config.toml
model = "image denoising autoencoder"
dataset = "dead-leaves pictures: piles of overlapping shapes"
encoder_bias = "all"
encoder_conv_stem = false
decoder_block = "basic"
shampoo_beta = 0.95
precondition_frequency = 25
adamw_lr_other_params = 0.0017
lr_schedule = "cosine_restarts"
final_lr_fraction = 0.05
weight_decay = 0.1
Rows from block 2 of the encoder of a small image denoising autoencoder, named by matrix and row number. Rows with one number belong to one neuron. Each number is 128 + 24 x the weight over its row's rms, rounded and kept within 0 to 255. All counts start at 0.
Before each neuron's rows are labels from the 100 images, of 14848, where the neuron reaches its highest value: "top examples" is what is common among them. Only what is clearly more common there than usual is listed. The data: dead-leaves pictures: piles of overlapping shapes.
# fc1: MLP up (encoder.blocks.2.mlp.fc1.weight, 1920x320), inputs 0-159
# fc2: MLP down (encoder.blocks.2.mlp.fc2.weight, 320x1920, transposed), outputs 0-159

top examples: vivid
fc1.219 [170 100 124 116 147 119 145 120 171 190  97 130 100 176 123 102 106 149 185 144 137 177 133 185 101 120 131 142 149  91 115 116 170 102 111 183 158  77 137  95 146 118 115 135 134 114 150 167 138 127 135 132 126 115 142 138 135 133 121 134 158 129 138 184  92 118 148 179 128 140 102  92 124 134 138 141 126 154 111 135 118 119 123 141 117 119 151 143 147 106  93 146 129 138 131 140 132 127 136  91  90 102  85 151 106 134 113 101  92 136 145 136 137 124 189 127 144 103 121 162 113 154 140 133 100 111 122 128  96 104  88 141 107 165 112 126  83 100 117 166 133 112  82 110 132 132 156 170 137  99 144 137 166 110  81 118 182 122 133 123]
fc2.219 [131  95 112 144 100 148  96 123 152 151 129 173 153 151 111 121 157 106 122 110 105 126 140 103 164 155 176 157 150 125 174 117  91 131 157  72 150 184 172 143 145 104 181 117  54 144 134 117 124 133 144 128 130 107 126 102 121  96 142 104  86 131 150  79  91  96 118 115 143 110 115 159 163 118 100 164 125 111 130 113 138 133 109 132 126 138 134 118 102 130 147 168 140 138 120 125 132 101 175 114 129 122 132  99 108 126 140 134 115 155 123 116 134 114 114  73 119 121 103 131 137 148 125 146 142 128 149 122 126 148 132 148 147 118 109 134 140 126  74 128 144 107 139 103  52 145 144 103 133 157 141 155 112 145 144  90  97 128 172 119]

top examples: pastel; vivid
fc1.59 [ 96  95 139 121  85 127 129 128 130 108 137 152 106 117  93 110 140 143 120  93 172 102 114 147 109 133 104 141 140 158 127 121 155 136 161 152 103 106 102 151  92 106 111 134 125  55 116 150 167 110 120 147 161 126 138 105 123 132 134 135 165 135 125 156 144 174  99 128 176 120  81 136 115 170 112 111 115 110 123  96 158 116 117 173 103 121  77 156 144 134  93 140 160 111  93 131  87 115 161 125 114  63  99 114 179 127 114 111 100 159 129 125 138 122 117 109  99 109 136 140 149 105 108 131 142 132 112 124 145 135 126 122 143 132 125  91  86 118 101 168 119  87 139 166 109 149 185 144  97  79 130  92 113 122 112 139 126 134 144 149]
fc2.59 [ 90 129 142 128 148 108 163 178 124 100 133 122 105 137 156 156 104 136 152  91 138 118 147 122 138 186 139 120 102 184  59 103 134 144 144 112 125 135 122 145 132 140 129  68  95 162 110  93  86  99 121 171 141 165 134 155 129 122 101 103 108 124 157  85 112 127 108 147 158 115 117 119 158 143  94 153 113 103 123 146 150 147 156 108  67 136 115 112 124 111 166 111  95  73 126 118 153 116  92 108 148 153 109 110 150 135  85 137 139 141  81  78  99 129  81 113 136 150 118  91 150 146 161 147 138 120 125  96 117 116 113 154 101 153 121 128 184 115 201 128 110 169 120 126 186  98 113 133 159 135 144 140 117  79 138 108 112 114 118 100]

top examples: warm
fc1.439 [149 141 174  99 106 118 107 132 121 133 140 131 127 163 132 115 155 121 153 151 121 127  94 179 152 155 101 128 133 125  70 137 127 145 144 138 150 107  99 147 126 155  75 112  73 179 123 145  88 152 128 106 150 129 110 103 168  99  92 107 131 113  92 121 119 122  97 117  90 100 163 173 125 131 153 138  99 129 145 106 108 111 136 101 122 123 141 150 153 153 119 143 140 117 100 104 112 140 139 112 100 195 156 117 158 144 110 136 122 147 158 111 119 141 109 115 148 108 104 157 135 170 140 149 103 135 130 116 134 126 164 111 164 149  99 155 154 110 107 167 118 160  99 120 124 130 178 120 122 122  98 141 134 118 113 109 136 109 120 116]
fc2.439 [111  98 160 108 113  71 146 130 152 127 142 135  66 139 120 110 124 124 119 141 112 114 105 137 100 129 131 154 130 135 130 116 129 119 106 150 157 150 119 179 167 120 143 134 127  95 199 133 120  94 115 124 138 140 107 148 125 139 104 104 151 118 117  98 158 112 109 112 141 127 101 154 128 160 111 109  93 119 118 173 142  99 121 102 173 116 128  90 141 137 145 124 115 101 126 145 135 106 123 156 126 100 131  91 125 140 183 139 144 131 148 100 109 108 132 160 126 123 108 106 104 106 145 130 123 106  78 125 175 132 193 120 146 107 165 178 132 121 132 113 119 138 114 171 123 147 159  81 117 151 139 150  87 173 127 141  97  99 111 163]

top examples: grey
fc1.133 [ 95 130  86 151 135  95 117 145  83  96 128  92 121 113 166 117 129 151 146 173 103 102 127 155 129  94 191 119  97 171 134 108  82 156 162 202 113 169 143 115 146 126 167 124 123 120 119 114 143 155 112 110 131 143 132 113 153  80 121 150 156 125 154 141 107 123 108 113 138 107 153 127 148 160 103 156 150 151  98 165 108 119 128 166  81 131 153 133 109 104 146 146 142 160 173 149 145 134 179 121 137 154 124 119 165 127 142 118 159 110 137 119 140 132 154 139 110 142 159 156 155 127 124 129 110 100 114 131 124 133 142  89  95 120 120 117 113 116 115 123 143  88 117 152 130 135  91 129 123  98 113 163 153  59 119 153 174 166 160 130]
fc2.133 [175 132 136 118 141 144 162 104 158 131 120 128 173 138 141 157 123 148 125 141 151 107 106 115 131 152  99 139 136 126 156  99 172 118 127 116 141 123  65  78 125 141 139 128 114 152   1 114 106 112 108 141 132 106 128 160 133 136 142  98 111 127 126 124 152 136 112 157 124 157 131 137 111 126 120 128 128 149 118 113 166 142 157  58  92 125  90 139 149 111 110 130 135 165 128 116 100 119  89 117 127 122 109 148  86 122 103 129 119 115 174 128 146 132 126 133 117  96 121 108 128 165 109 114 114 104 147 119 141 115 115 144 151 127 121 110 104 146  84 133  89 104 140 135 103 146 111  83 134 118 161  87  81 163 163 127 147 137 127 103]

top examples: pastel
fc1.604 [139 135 107 112 161 119 129 154 117 109 142 125 153 147 169 118 127 108 134 164 106 116 114 129 131 149  97 168 156 132 110 174 178 112 119 133 132 160 111 118  96 135 117 129 135 144 104 122 129 110 154 190 106 153 128 137 170 171  98 129 123 145 138 142 134 147 142 144 142 128 146 114 139  87 111 147 121 150 113 107 124 137 205 112 137 121 144 126 191 114 154 109  94  83 119 135 122 146 134 120  82 122 105 126 130  96 102 129 106 163 151 105 109 110 180 130  91  98 125  93 126 127 138 132 131 108 126 123 119 146 157 138  99 106 160 144 171 162 136  93 133 129 144 125 100 118 164 126  98 132 144 124 140 129 141  97 126 155 132  82]
fc2.604 [122 122 114 150 129 133 127 114 137 144 158 176 114 111 144 127 167 165 132 169 143 139 135 129 106 100 154 129 139  96 182 107 157 112 125  68 108 164 134 108 123 141 160 129 132 142 127 157 130 125 109 148 174 121 156 119 105 151  87 143 137 116 133 110 101 100 148 136 131 156 132 176 129 147 107 142 136  94 155 110 154 137 131 131 167 164 148  91 122  85 131 146 116 138  83 118 159  93 138 159 144 138  86 158 159 121 112  58  95 135 129 137 118 112  83 106 134 100 132  99 155 165  98  86 179 125  88 136 181  99 167 169 133 149 143 148  73 117 126 118 118 119 133 164 102 140 135 165 134  97 130 120 139 171  99 160 165 159  92 110]

top examples: dark
fc1.453 [155 159 184 125 135 108 161  92 128 122 149 126 115 137 140 132 150  71 110 136 119 161  88 141 127  91 109 130 105 105 139 126 118 113 143 113 126 139 130 104 136 132 117 134 184 156 116 142  83 130 138 139 137 113 123 133 151 164 120  98 131 110 126 152 114 163 104 132 100 161 164 179 139 143 166 117 148 125 145 134 103 120 138  81 116 108 133 139 133 137 103  90 131 119 127 155 123 141 197 136 144 174 131 125 122 154  86 134 135 115 148 112 107 109 163 174 144 101 130 168 135 134 144 147  76 146 106  75 137 152 139  81  96 159 137 125 143  97 173 115 154 104 124 153 157 161 124 124  78 131 142 126 121 134 135 101 132 123 103 152]
fc2.453 [109 111 186 105 110 104 133  78 134 145 126 140  96 120  69  77  99 107 109 152 169 141 122 127 106 133 125 156 130 131 129 122 134 108 103 127 104 144  91 166  98 109 100 148 111  87 253 139 125 166 133 156 108 119 124  74 100 129 163 115 141 139 109  86 153 124 109 100 106  94 129 152 146 135  95 164 132 142 110 146 126 150  76 128 168 126 139 112  79 108 172 122 108  96 123 116 136 150 159 179 128 117 183  91 103 126 144 131 114 126 114 119 131 128 170 129 126 161  82 145 143 118 133 105 130 174 102 125 152 155 126 102 157 130 129 116 113 160 138 102 133 134 147 113 118 156 129  91 119  85 135 134 116 162 133 147  99 142 120 172]

top examples: shaded; pastel
fc1.344 [135 108 110 145 107 136 127 158 168 115 111  74 107 124 162 149 127 108 135 143 184 123 143 137 155 122 161 111  93 113 116 164 123 125 208 118 117 135 134 133 142 122 118 108  88 118  82 163 112 134 127 104 132 115 135 106 103 105 124  78  99  90 125 158 128 106 136 120 132  88  96 120 120 137 119 140 144 161 121 175 115 102 133 129 104  98 101 158 119  86 138 136 146 125 118 122 136 105 144 139 131 107 122 121 117 110 118 120 123  93 135 143 148 129 116 179 132 141 139 165 124 134 155 104 107 111 147 154  96 111  96 138 120 119 149 115 149 139 130 157 101 116 136 134 153 117 173 150 115 164 127 133 147  91 120 131 110 142 134 142]
fc2.344 [ 83 154 134 139 153 131 136 152 124 152 124 122 104 137 137  98 162  72 126 165 106 166 134 116 147 125 132 104 146  95 144 133  88 114 146 139 113 103  84 120 184 130  92 145  45 110 118  96  87 129 152  99 109 183 125 110 179 116  79 119 140 157 126 117  93 180 136 110  80 125  92 120 104 122 105 173 142 110 147 130 122 123 103 140 130 144 160 109 123 126 129  98  83 155 135 123 133 163 128 135 138 154 142 122 135 122 146 126 163 122 155 120 124 130 130  75 121 164  97 100 139 143 150 146 119 140 104 134 122  98 162 124  57 137 163 160 145 135  50 147 125 154 138  99  94 151 144 154 132 137 114 135  99 138  90 129 151 174 117 134]

top examples: pastel
fc1.401 [144 123 101 160 118 130 119  96 100 149 158 115 129 135 165 119 120 125 114 107  98 129 154  91 130 164  79 158 149 129 117 112 127 115 149 126 122 129  99 108 135 106  97 115 148 135 151 109 127 138 118 140 144 124 119 126  78 109 129 142 123 138 149 177 101 139  98 116 138 142 108 175 137 163 117 118 130  98 108 154 164 137 140 130 133 140 150 135 154 139 114 140 104 120 125 110 123 106 136 170 174 162 103 151 175 147  77 142 109 134 160 136 132 120 114 127 159  57 103 142 103  94 154  96 101 103 115 168 157  94 129 150 114 109 142 102 119 167 113 119 126  76 114 141 132  74 186 187 111 105 134 134  96 160 149 175  94 129  96  88]
fc2.401 [113 130 103 158  96 186 142 131 103  98 105 148 116 105 150 131 138  89 123 167 152 133 172 138 153 151 125  96 135 131 119 111 166 164 157 140 100 105 145 115 102 137 167 130  95 187 209 125 127 122 162 103 129 124 123 123  98 135 138 124 115 173 120 143 101 141 142 137 139 118 142 135 145  83  99 113 134 142 133 118 112 137 124 125 118 150 139 129 135 108 120 124 127 158  85 126 104 132 133 128  94 150  99 129 148 101 123 140 119 120 108 134 115 120 120 117 136 115 130 114 117 133  73 150 155 152  91 130 149  70 130 129 166 162 134 108 130 145 128 131 148  93 145 136 134 151 114 156 125 123 130 148 130 152 125  96 121 136 126 102]

top examples: grey; vivid
fc1.300 [172  92  99 173 117 169 112 122 122 167 102 118 125 113 116 131 179 121 111  95 128 153 149  94 141 116 135 202 113 103 141 113 131  89  99 114 118  95 140  93 143 128 118 124  82 143 186 129 143 110 120 112 176  78 116 160 102 128 118 109 150 114 194 165 132 138 121 119 125 145 108 144  98 141  80 134 138 145 131 184 124 129 165 124 147 137 146 138 141 127  88 115 144 117 112 131 121 120  86 159 166 122 158 105 133 144 123 134 121 118 148 129 142 133 122  79 107 113 130 115 139 110 108 106 147 109 113 130 187  94 139 133 149 158 121 128  81 139 127 131  95  78 132  90 120 144 171 180 165 114 114 128 132 114  68 171 102 106 114 112]
fc2.300 [137 105 124 134 116 118 172 141 132 146 136 153 131 102 136 132 121  92 141 181 106 130 149 130 121 153  99 113 127 100 132 131 185 138 140 139 101 117 162 128 133 109 124 133 137 158 177 126 128 121 119  85 140 177 135 127 118  91 116 165 135 181 168 109 149 119 137 154 192 118  74 149 128 128 135 155 174 111 145 114  97 118 133 177 115 147 121 133 145  98 136 132 143  88 110 130  81 119 102 115  91  85 117 107 124 147 155 116 114 131 101 119 114 125 153 126  92 111 108 120 120 143 133 140 173 154 145 161  75 108  85 117 115 154 154 141  99 128 109 109  98 129 126 119 152 138 145  90 130 130 132 132 171 173 149  71 120 129 149 126]

top examples: vivid
fc1.80 [142 147 104  80 114 119 164 154 113 121 191 157 131 130 169 203  87 109 126  67 132  98 111 126 126 124 153 146 153 103 152 128 120 109 143 116 118 137 140 156 119 160 114 127 138 110 119 185  97 137 123 131 101 145 140 124 150 113 134 134 130 171  69 154 127  80 118 121 146 104 139 112 157 116 123 160  94 144 157 112  75 170 111 110 107 161 102 128 103 134 123 135 112 135 147 129 168 125 133 140 117 131 106  77 140 102  90 153 144 170 150 120 134 144 128 131 145 139 140 145 107 140 165  86 122 134 152 138 162 152 102 138 138 152 152  94 109 114 161 148 158 106 125 151 129 153 116 107 121 162 164 122  96 120  89 115 132 139 131  89]
fc2.80 [113 129  89 100 180 152 138 121 164 156 149 105 153 117 112 130 177 127 144 122 118 143 132 138  84 124  96 138 111 107  72 159 126 134 126 130 134 108 149  95 140  94 115  78 190 172 121  91 129 141 149 138 115 109 101 111  50  97 175  90 140  77 127 133  79 146 121 102  84 115 116 123 103 122 138 132 129 114 137 149 133 148 104 122 186 110 144 137 125 111 150 159 132 140 134 133 109 145 121 160 151  98 105 148 127 134 104 163 108 136  84 128  85 142 130 112  88 148 155 148 110 115 167 144 139 137 110 118 117 126 157 147 166 113  71 141 143 128 114  99 111 153 153 107 128  64 160 144 149  94 110 130 158  53 144 118  95 129 110  91]

top examples: shaded; pastel
fc1.631 [117 127 138  82 133  80 136  81 125  84  89 120 118 101 109 115 115 126 110 146 115 141 145 112 137 143 118 143 120 120 117 142 134 141 150 132 105 125 171 116 144 108 161 105 134  67 121 148 111 112 104 128  99 129 115  70 134 114 118 103 122 154 134 102 150 151 144 148 135 136 118 116  93 109 124 100 109  99 155 130 201 125 166 127  98 101 140 117 119 162 117 122 136 111  83 113 151 158 143 103 115 102 158 131 157  72 108 132 130 137 158 168 111 147 190 147 157 125 165 172 131 113 165 131 165 114 129 142 117  88 161 116 140 110  74 103  88 148 155 120 124 105 132 150 155 148 141  79 130 125 134 116 131 144 124 148 114 140 142 124]
fc2.631 [112 139 122 139 153  84 128 129 118 192 139 133 123 123  94 133 117 150 105 124 168 103 149 133 141 154 107 101 120 137  69 137 134 135 139 115 100 122 125  91 119 136 116 118 152 148 105 155 122 133 118 164 104 154 114 142 108 119 141  86 184 122 136 148 118 112 103 114 120  89 127 145 131 108  66 116 107 125 138 129 128 123 121 118 132 136 129 195 126 100  89 162 129 114 134 143 115 100 111 172 142 158 153 112  75 107 133 125 128 111 137 102 138 129 158 154 104 135 171 102 155 132 154 122 145 113  91 122 136 126 170 136 108 119 149 131 127 132 165 141 120 158 103 144 119 120 103 120 128 175 154 192 139 163 150 130 107 134 124 117]

top examples: pastel
fc1.169 [125 150 127 135 132 137  79 147 108  89 147 165 116 139 101 131 102 104 168 120 121 150 122 135 106 112 123 144 149 144  93 128 178 142 149 126 115 137  88  87 136 136 121 112 163 126 157 146  96 110 142 125 138 118 148 137 137 168 106 118 150 167 147 137 125 127 153 153 122 176 120 148  96  94 106 188 149 180 111 152 140 137 157 115 137  86 154 125 161 119 183 143 112  76 127 139 120 139 100 109 135 199 119 142 161  92  98 159 106 132 111 112 141 132 140 124 107 135  69 142 113 115 137 153 134 121  98 163 138 127 141 122 104 128 190 107 144 146 111 133 136 131 122 127 157 122 140 141 120 115 135 159 161 121 148 108  59 161 104 101]
fc2.169 [116 135 130 139 123 159 141 104 119 143 113 176  92 113 143 132 163  82 143 195 141 116 135 136 118  84 117 129 145  95 163 124 170  95 142  93 124 116 101 114 132 124 142 124 123 161 192 132 141 143 162 126 112 167 138 142  85 142 106 130 117 145 115 103 113 134 144 161 149 113 149 172 157 138 114 145 133 133 154 106 132 145 122 127 158 173 160  72 121 123 100 131 108 157  98 128 138 136 137 177 145 141 109 144 134 133 144  95 120 170 114 149 109 111 122  97 130 103 118  89 138 154 106  98 170 143 124 125 191 103 156 166 118 133 112 136  82 143 110 127 116 130 133 165 130 135 133 168 129  90 147 127 146 165 100 153 202 122 116  90]

top examples: warm; vivid
fc1.264 [115 154  70 125 177 159 132 140 134 133 109 133 139 144 143 162 194 129 138 133 145  94 142  92 128 158 126 129 118 122 151 122 133 147 142 133 138 123 105 135  87 140 161 102 116 158 113  51 128 113 175 152  99 132 147 120 104 129  97 157 176 105 169  86 158 142 161 175 122 126 138 125 131 129 131 114 117 141 119  96 116 117 117 138 122 141 124 101 114 139 116 119 146 146 156 121 129 101 132 107 145 117  91 150 151 135 111 158 160 123  77 124 121 138 109 117 113 131 120 133 107 123 117  98 132  93  90 110 175 130  95 118 155 130 133 119 100 149  97  88 140 116 170 117 147 105 171 137 128 112 120 177  91 137 104 131 156 113 121 124]
fc2.264 [143 140 106 129  91 153 145 115 161 145 171 107  87 127 115 122 137 131 157 106 157 126 104 130 109  83 130  79  91 105 102 163 144 151 126 168 171 109 105 126 133 109 164 139 113 163 104 119 105 126  67 100 103 120 114 167 153 111 112 129 104  88 126 184 134  92 130  98 171  77 120 105 127 120 104 109 126 114 158 133 122 151 147 119 109 147 157 168 113  97 111 135 135 148 122 150  91 116 148 154 113 202 123 119 153 141 114 137 148 105 144 145 127 125 157 136 137 136 104 127 121 143 152 159 106 138 154 139 105 121 136 148 157 172 106 115 163 153 131 114  73 138 150 127 132 108  83 140 115  83 130 131 108  61 139 173 113 115 154 127]

top examples: grey
fc1.29 [136 146 135 138 117 138  95  90 103 162  85 137 123 127 118 116 135 167 142 110 131  99 140  92 148 162 150 119 136 167 168 100  92 151 156 125 108 115 130 145  73 120 163 127  87 142 153 127 118 155 135 193 111 149 124 114 102 150 141 133 134 128 107  65 174  82 108 156 120 140 129 139 138 117 107 180 158 140 113 160 116 114 110 188 136 147 161 125 121 124 112 103 162 148 151 138 127 115 121 122 131 129 136 139 107 133 124 159 110 143 151 143 126 109 145 100 134 148 125 140 135 117 117 100 136 106 165 115 128 109 168 170 145 129 145  95 116 152  96 123 155 163 135 173 152 116  94 131 160 124 166 122 112 121 102 103 130 140 111 142]
fc2.29 [117 127 105 136 101 129 128 134 143 120  98 103 172 138 143 110 143 130 135 113 100 159 138 155 141  98 139 121 139 160  91 125 108 143 149 120 128 140 159  33 173 152 132 123  93 116  45 158 156 140 145 105 118  86 115 160 156  50 136 103 116 115 100 159 145 119 117 123 140  97 142 121 122 133 184 126  98  88 133 110 121 130  98  99 132 120 163 132  91 110 126 123 142 143 120 159 164 164 110  99 140 129 124 140 111 143 114 105 109 121 118 139 118 133 154 157  95 145  74 160 122 132 105 203 107 154 102 125 115 145 104 132 119 146 138 109 120 148 151 125 178 128 124  87 101 110 125 155 140 134 130 101 131  95 169 116 121 113 164 127]

top examples: grey
fc1.668 [114 106 130 168 134 127  99  94 144 113 179  99 191 174 153 103 153 157 125 131 112 132  66 141 145  94 117 131 111 164 157 125 149 126 118 107 155 167 113 152 153 122 116 111 112 151 136 147 126 150 137 104 126 103 108 154 110 148 143 112  24 152 153 135 152 116 107 125 117  90 131 155 131 159  87 101 126 200 105 105 110 144 101 127 104 133 140  99 163 142 131 123 149 103 132 105 113 113  82 100 133 142 133 127 121 124 133 142 116 142 100 181 170 134 131 121 140 136 179 100 151 167 113 107 121 111 133 142 140 131 115 122 127 138 100 154 124 119 137  92 182 103 122  84 123  99 126 134 145 124 150 135 145 132 136  90 111 122 135 103]
fc2.668 [110 117 130 120 119 129 137 172 119 119 120 105  98  97 126 125 134 142 126 128 117 130  98 125 130 117 101 112 117 161  96 127  73 137 105 114 110  50 126  67 146 159 112 138  99 118   0 115 135 130 115 149 131 131 148 106 133 122 117 134 131 139 132 139 126 146 149 140 128 136 137  96 142 118 152 140 143 120 146 160 134 125 171  94 106 117  98  75  79 114 120 108 136 124 136 130 145 110 113 178 115 147 135 115 155 110 149  99 157 119 122 116 128 139 128 151 104 142 173 121 114 123 145 157 126 112 106 118 123 145 128 150 151 147 133 128 132 116 116 138 134 121 125 130 117 158 160 137 136 147 122 128 110 100 100 147 178 140 117  93]

top examples: dark; earthy
fc1.738 [102 119 103 134 180 112 178 112 134 128 151 134 126 149 158 160 144 123 123 109 162 152  95 139 123 126 165 173 149 118  99  95 115 127 144 142 145 128 158 126 122 137 158  86 126 139  77 111 131 129 120 133 126 111 154 110 126  86 108 144 124  93 143 141 115 128 103 116  92 122 147 147 149 145 161 147 129 135 157 141 116 118 112 144  88 139 106  99  41 133 129 122  96 116 123 107 131 129 138 107 165  72 151 113 130 115 109 112 104 172 138 113 112 122  75 110 118 134 134 124 153 122 103 168 162 145 105 144 144 136 161 118 161 126 137 117 135  93 162 143 130 127 149 171 123 156 149 152 110 129 146 146 115 128 112 134 156 102 155 140]
fc2.738 [107  75 113 123 110 127 146 124  95  90 151  89 155 142 126 104 133 162 108 133 121 134  92 143 115 136 101 118 145 120 148 127 146 126 161 121  99 125 121 167 122 105 101 125 117 150 250 134 129 147 176 151 130 124 143  90 175 148 169 102 111 118 140 160  72 127 116 103 168 148 118 139 122 141 104  97 118  95 154 135 114 142 137  91 147 124 147 136 123 140 151  95 148 127 134 143 138 117 153 166 151 126 159 124 120 116 189  89 128 120  86 147 133 135 128 109 128 142 166 194 119 145 130 171 119  96 122 135 175 150 154 100 110 124 102 107 145 145 152 106 118 152 132 134 100 118 149 145 151 117 111 143 145 127 138 103 132 111 103 129]

top examples: grey
fc1.309 [124 112 134 133  95 182 145 148 159 142 111 127 114 116 118  87 149 176  64 144 153 154 117 154 165 124  97 108 164 123 117  55 124 172 119  97  87 109 136 155 144 164 100 127 137 118 152  96 146 155 163 124 127 160 128 111 131 130 120 195  71 122 147 104 105 168 141 114 121 144 122 164 127 127 117 161 117 107  92 144 102 146 133 128 142 114 122 140 112 106 135 129 121  95 147 127 110 161  95 141 135 150 120 134 192 123  96 104 130 113 147 105 136 112 137 149  79 135 100 108 105 114 103 130 127 132 143 110 142 110 140 121 105 130 109 111 144 167 129 106 101 114 135 110 120 101 111 122 126 102 141 114 204 135 159 119  73 159 132 174]
fc2.309 [130 158 141  93 110 101 117 144  97 117 132 140 132 157 135 193 100 145 142 171 119 155 138 150 111  96  97  96 112 157 172 135 130 138 137 126 129 155 109 106 110 134 135 131 121 146  96  90 109 112 143 131 144 113 102 145 172 109 136 153 108 142 139 144 115  77 110 130 109 126 106  51 121 117 173 114 121 149 132 141 123 159 124 128 170 163 153 122 159 123 124 124 113 155 154 181 112  94 149 138  54 103 125 132 139 147 162 125 131 109 115 104 126 143 107 100 148 181 178 162 133 153 131 138 118 133  93 105  98 156 138  99 168 113  88 159 117  73 133 172 139 134 152 141 148 140 143 143 105 116 168 115 112 122 117 136 154  91 139  98]

top examples: grey
fc1.326 [157 101 163 117  95 102 132 124 160 129 133  86 163 176 150 134  99 157 127  82 133 135 152 113  62 120 150  78  98 127 111  93 179 115 141 168 125 116 134 138 129 131 108 131 148 117 129 101 109 159  79 118 112 151 127 144 118 103 153 154 131 125 133 116 199  84 125 108 130 142 163 137 160 118 160 129 105  97 113  86 147 143 122 119 119 124 125 107 133 149 100  95 161 158 112 106 132 183 158 141 110 118 119 160 132 106 122 126 128 138 113 119 107 118 129 133 158 126 147 178 140 135 131  76 167 115 116 124 143 137 136 147 109 128 151  96 137 129 128 131 173 137 142 135 100  93 136 140 137 141 153 151 108 115 107 119  99 117 116  97]
fc2.326 [ 82 132 111 124 138 125 115 178 111 151 134 139  83 131 128 134 147 134 124 151 141 135 101 124 159 141 134 141 117 143 149 116  91 142 110 118 132 103 127 113 133 112 155 103 151 107  42 155 125 161 149 155 128 104 117 133  76 139 102 145 144 101 133 105 132 142 125 143  99 117 114 144  94 118 147 141 116 170 183  94 133 119 168 147 127 146 140 116 141 131 129  96  96 134  98 170 134 128 127 112 128 123 118 131 105 100 104 113  83 115 136 126 103 108 135 147 117 131 167 107 123 130 127 161 118 153 127 143  92 118  80 123 206 135 117 108 135 166 159 149 138 155 144 124 117 134 120  73 110 122 138  90  96 112 135 185 129 123 105 116]

top examples: grey
fc1.474 [127 105 127 173 138 205 119 123 177 104 135 108 145 143 145 112 189 141  98  91 116 161 116 128 131 116 112 128 144 123 170 106 128 141 167 152 153 107 152 169 133 140 142 138 133 127 128 150 144 125 122  84 120 137 154 123 145 132 173 107  90  99 123 147  95 175 154 153  96 163  85 142 152  93  92 129 104 106 110 163 170 129 124 106  77 116 147 130 142 116 131 106 122 142 117 101 134 154  95 104 142 111 102 147 127 120 170 130 154 127  92 135 141 123 164 151 141  93 134  80  99 103 129 141 111 121 170 123 158 103 134 120 128 134 120 106 124 123 135  95 134  87 137  94 104 115 115  66 121 110 129 117 153  98 119  70  97 176 121 165]
fc2.474 [156 168 160 108 107 119 132 119 151 120 127 155 104 132 125 113 138 142 149 158 153 106 115 118 124 104  97 111 167 132 159 174 135 126 136 145 125 195  79 210 107 140 100 158 165 163  97 115 140 135 116  79 105 148 131 120 135  95 149 123  76 123 126 129 123 146 135 137 148 113 107  83 144 144 140 150 165 143 141 128 113 127 137 133 142 156 107 135 111 139 171 104 124 153 140 123  80 104 118 108 127 110 122 120 105 142 112 128 136 103 137 108 119 100 147 135 131 133 155 115 110 127 120  98 122  72 164 125  78 130 144 159 114 119 128 136 102 168  50 137 119 110 116 167 165 111 127 131 117  97 134 141 100 126 110 107 161 123 113 132]

top examples: vivid; grey
fc1.379 [121 162 104 122 100  71  85 108 143 115  96 140  97 119  92 162 126 187 112 152 138 133 127 110 111  99  89 125 170 107 140 105 153 119 148 127  96 150 131 130 143 155 124 120 106 125 116 124 171 109  95 140 188 139 135 126 140 121  94 133 177 108 164 141 139 106 108 145 173 110 134  90 135 122 148 131 123  78 140 130 106 120 113 111 154 126 138 119 123 161 123 139 137 123 151 126 158 132 153 124 106 163 118 112 119 134 150 106 129 142 122 156 128 129 114 128 133 164 123 133  85 170 126 110 158 146 182 106 127 125 107 102 128 137 143 140 140 120 132 145 140 144 120 143 126 101 115 114 105 109 164 137 117 156  92 110 146 115 134 151]
fc2.379 [123 141  96 130 134 151 125 112 156 130 110 126 124 122 166 155 137 148 144 101  79 159 149 125 160 149 144  99  99 136 162 150 100 154 198 112 105 128 141 112 133 123 137 101 135 127   5 124 128 140  85 170 131 106  93 186 161 134 115 107 125 122 114 134 171 126 152 150 128 109 104 159 138 141 109 148 125 147 186 101 152 108 145  95  69 110 113 106 114  94 121 124 133 151 136 102 107 127 104 119 146 115 125 130 141 142  99 142 142 130 129 137 107 131  96 143 102 130 137 139 157 128 149 164  95 157 104 134 133 119 121 140 178 134 136 126 110 107 139 114 111 148 140 122 168 167 137 112 135 122 121 140 108 101 148 164 118 179 161  94]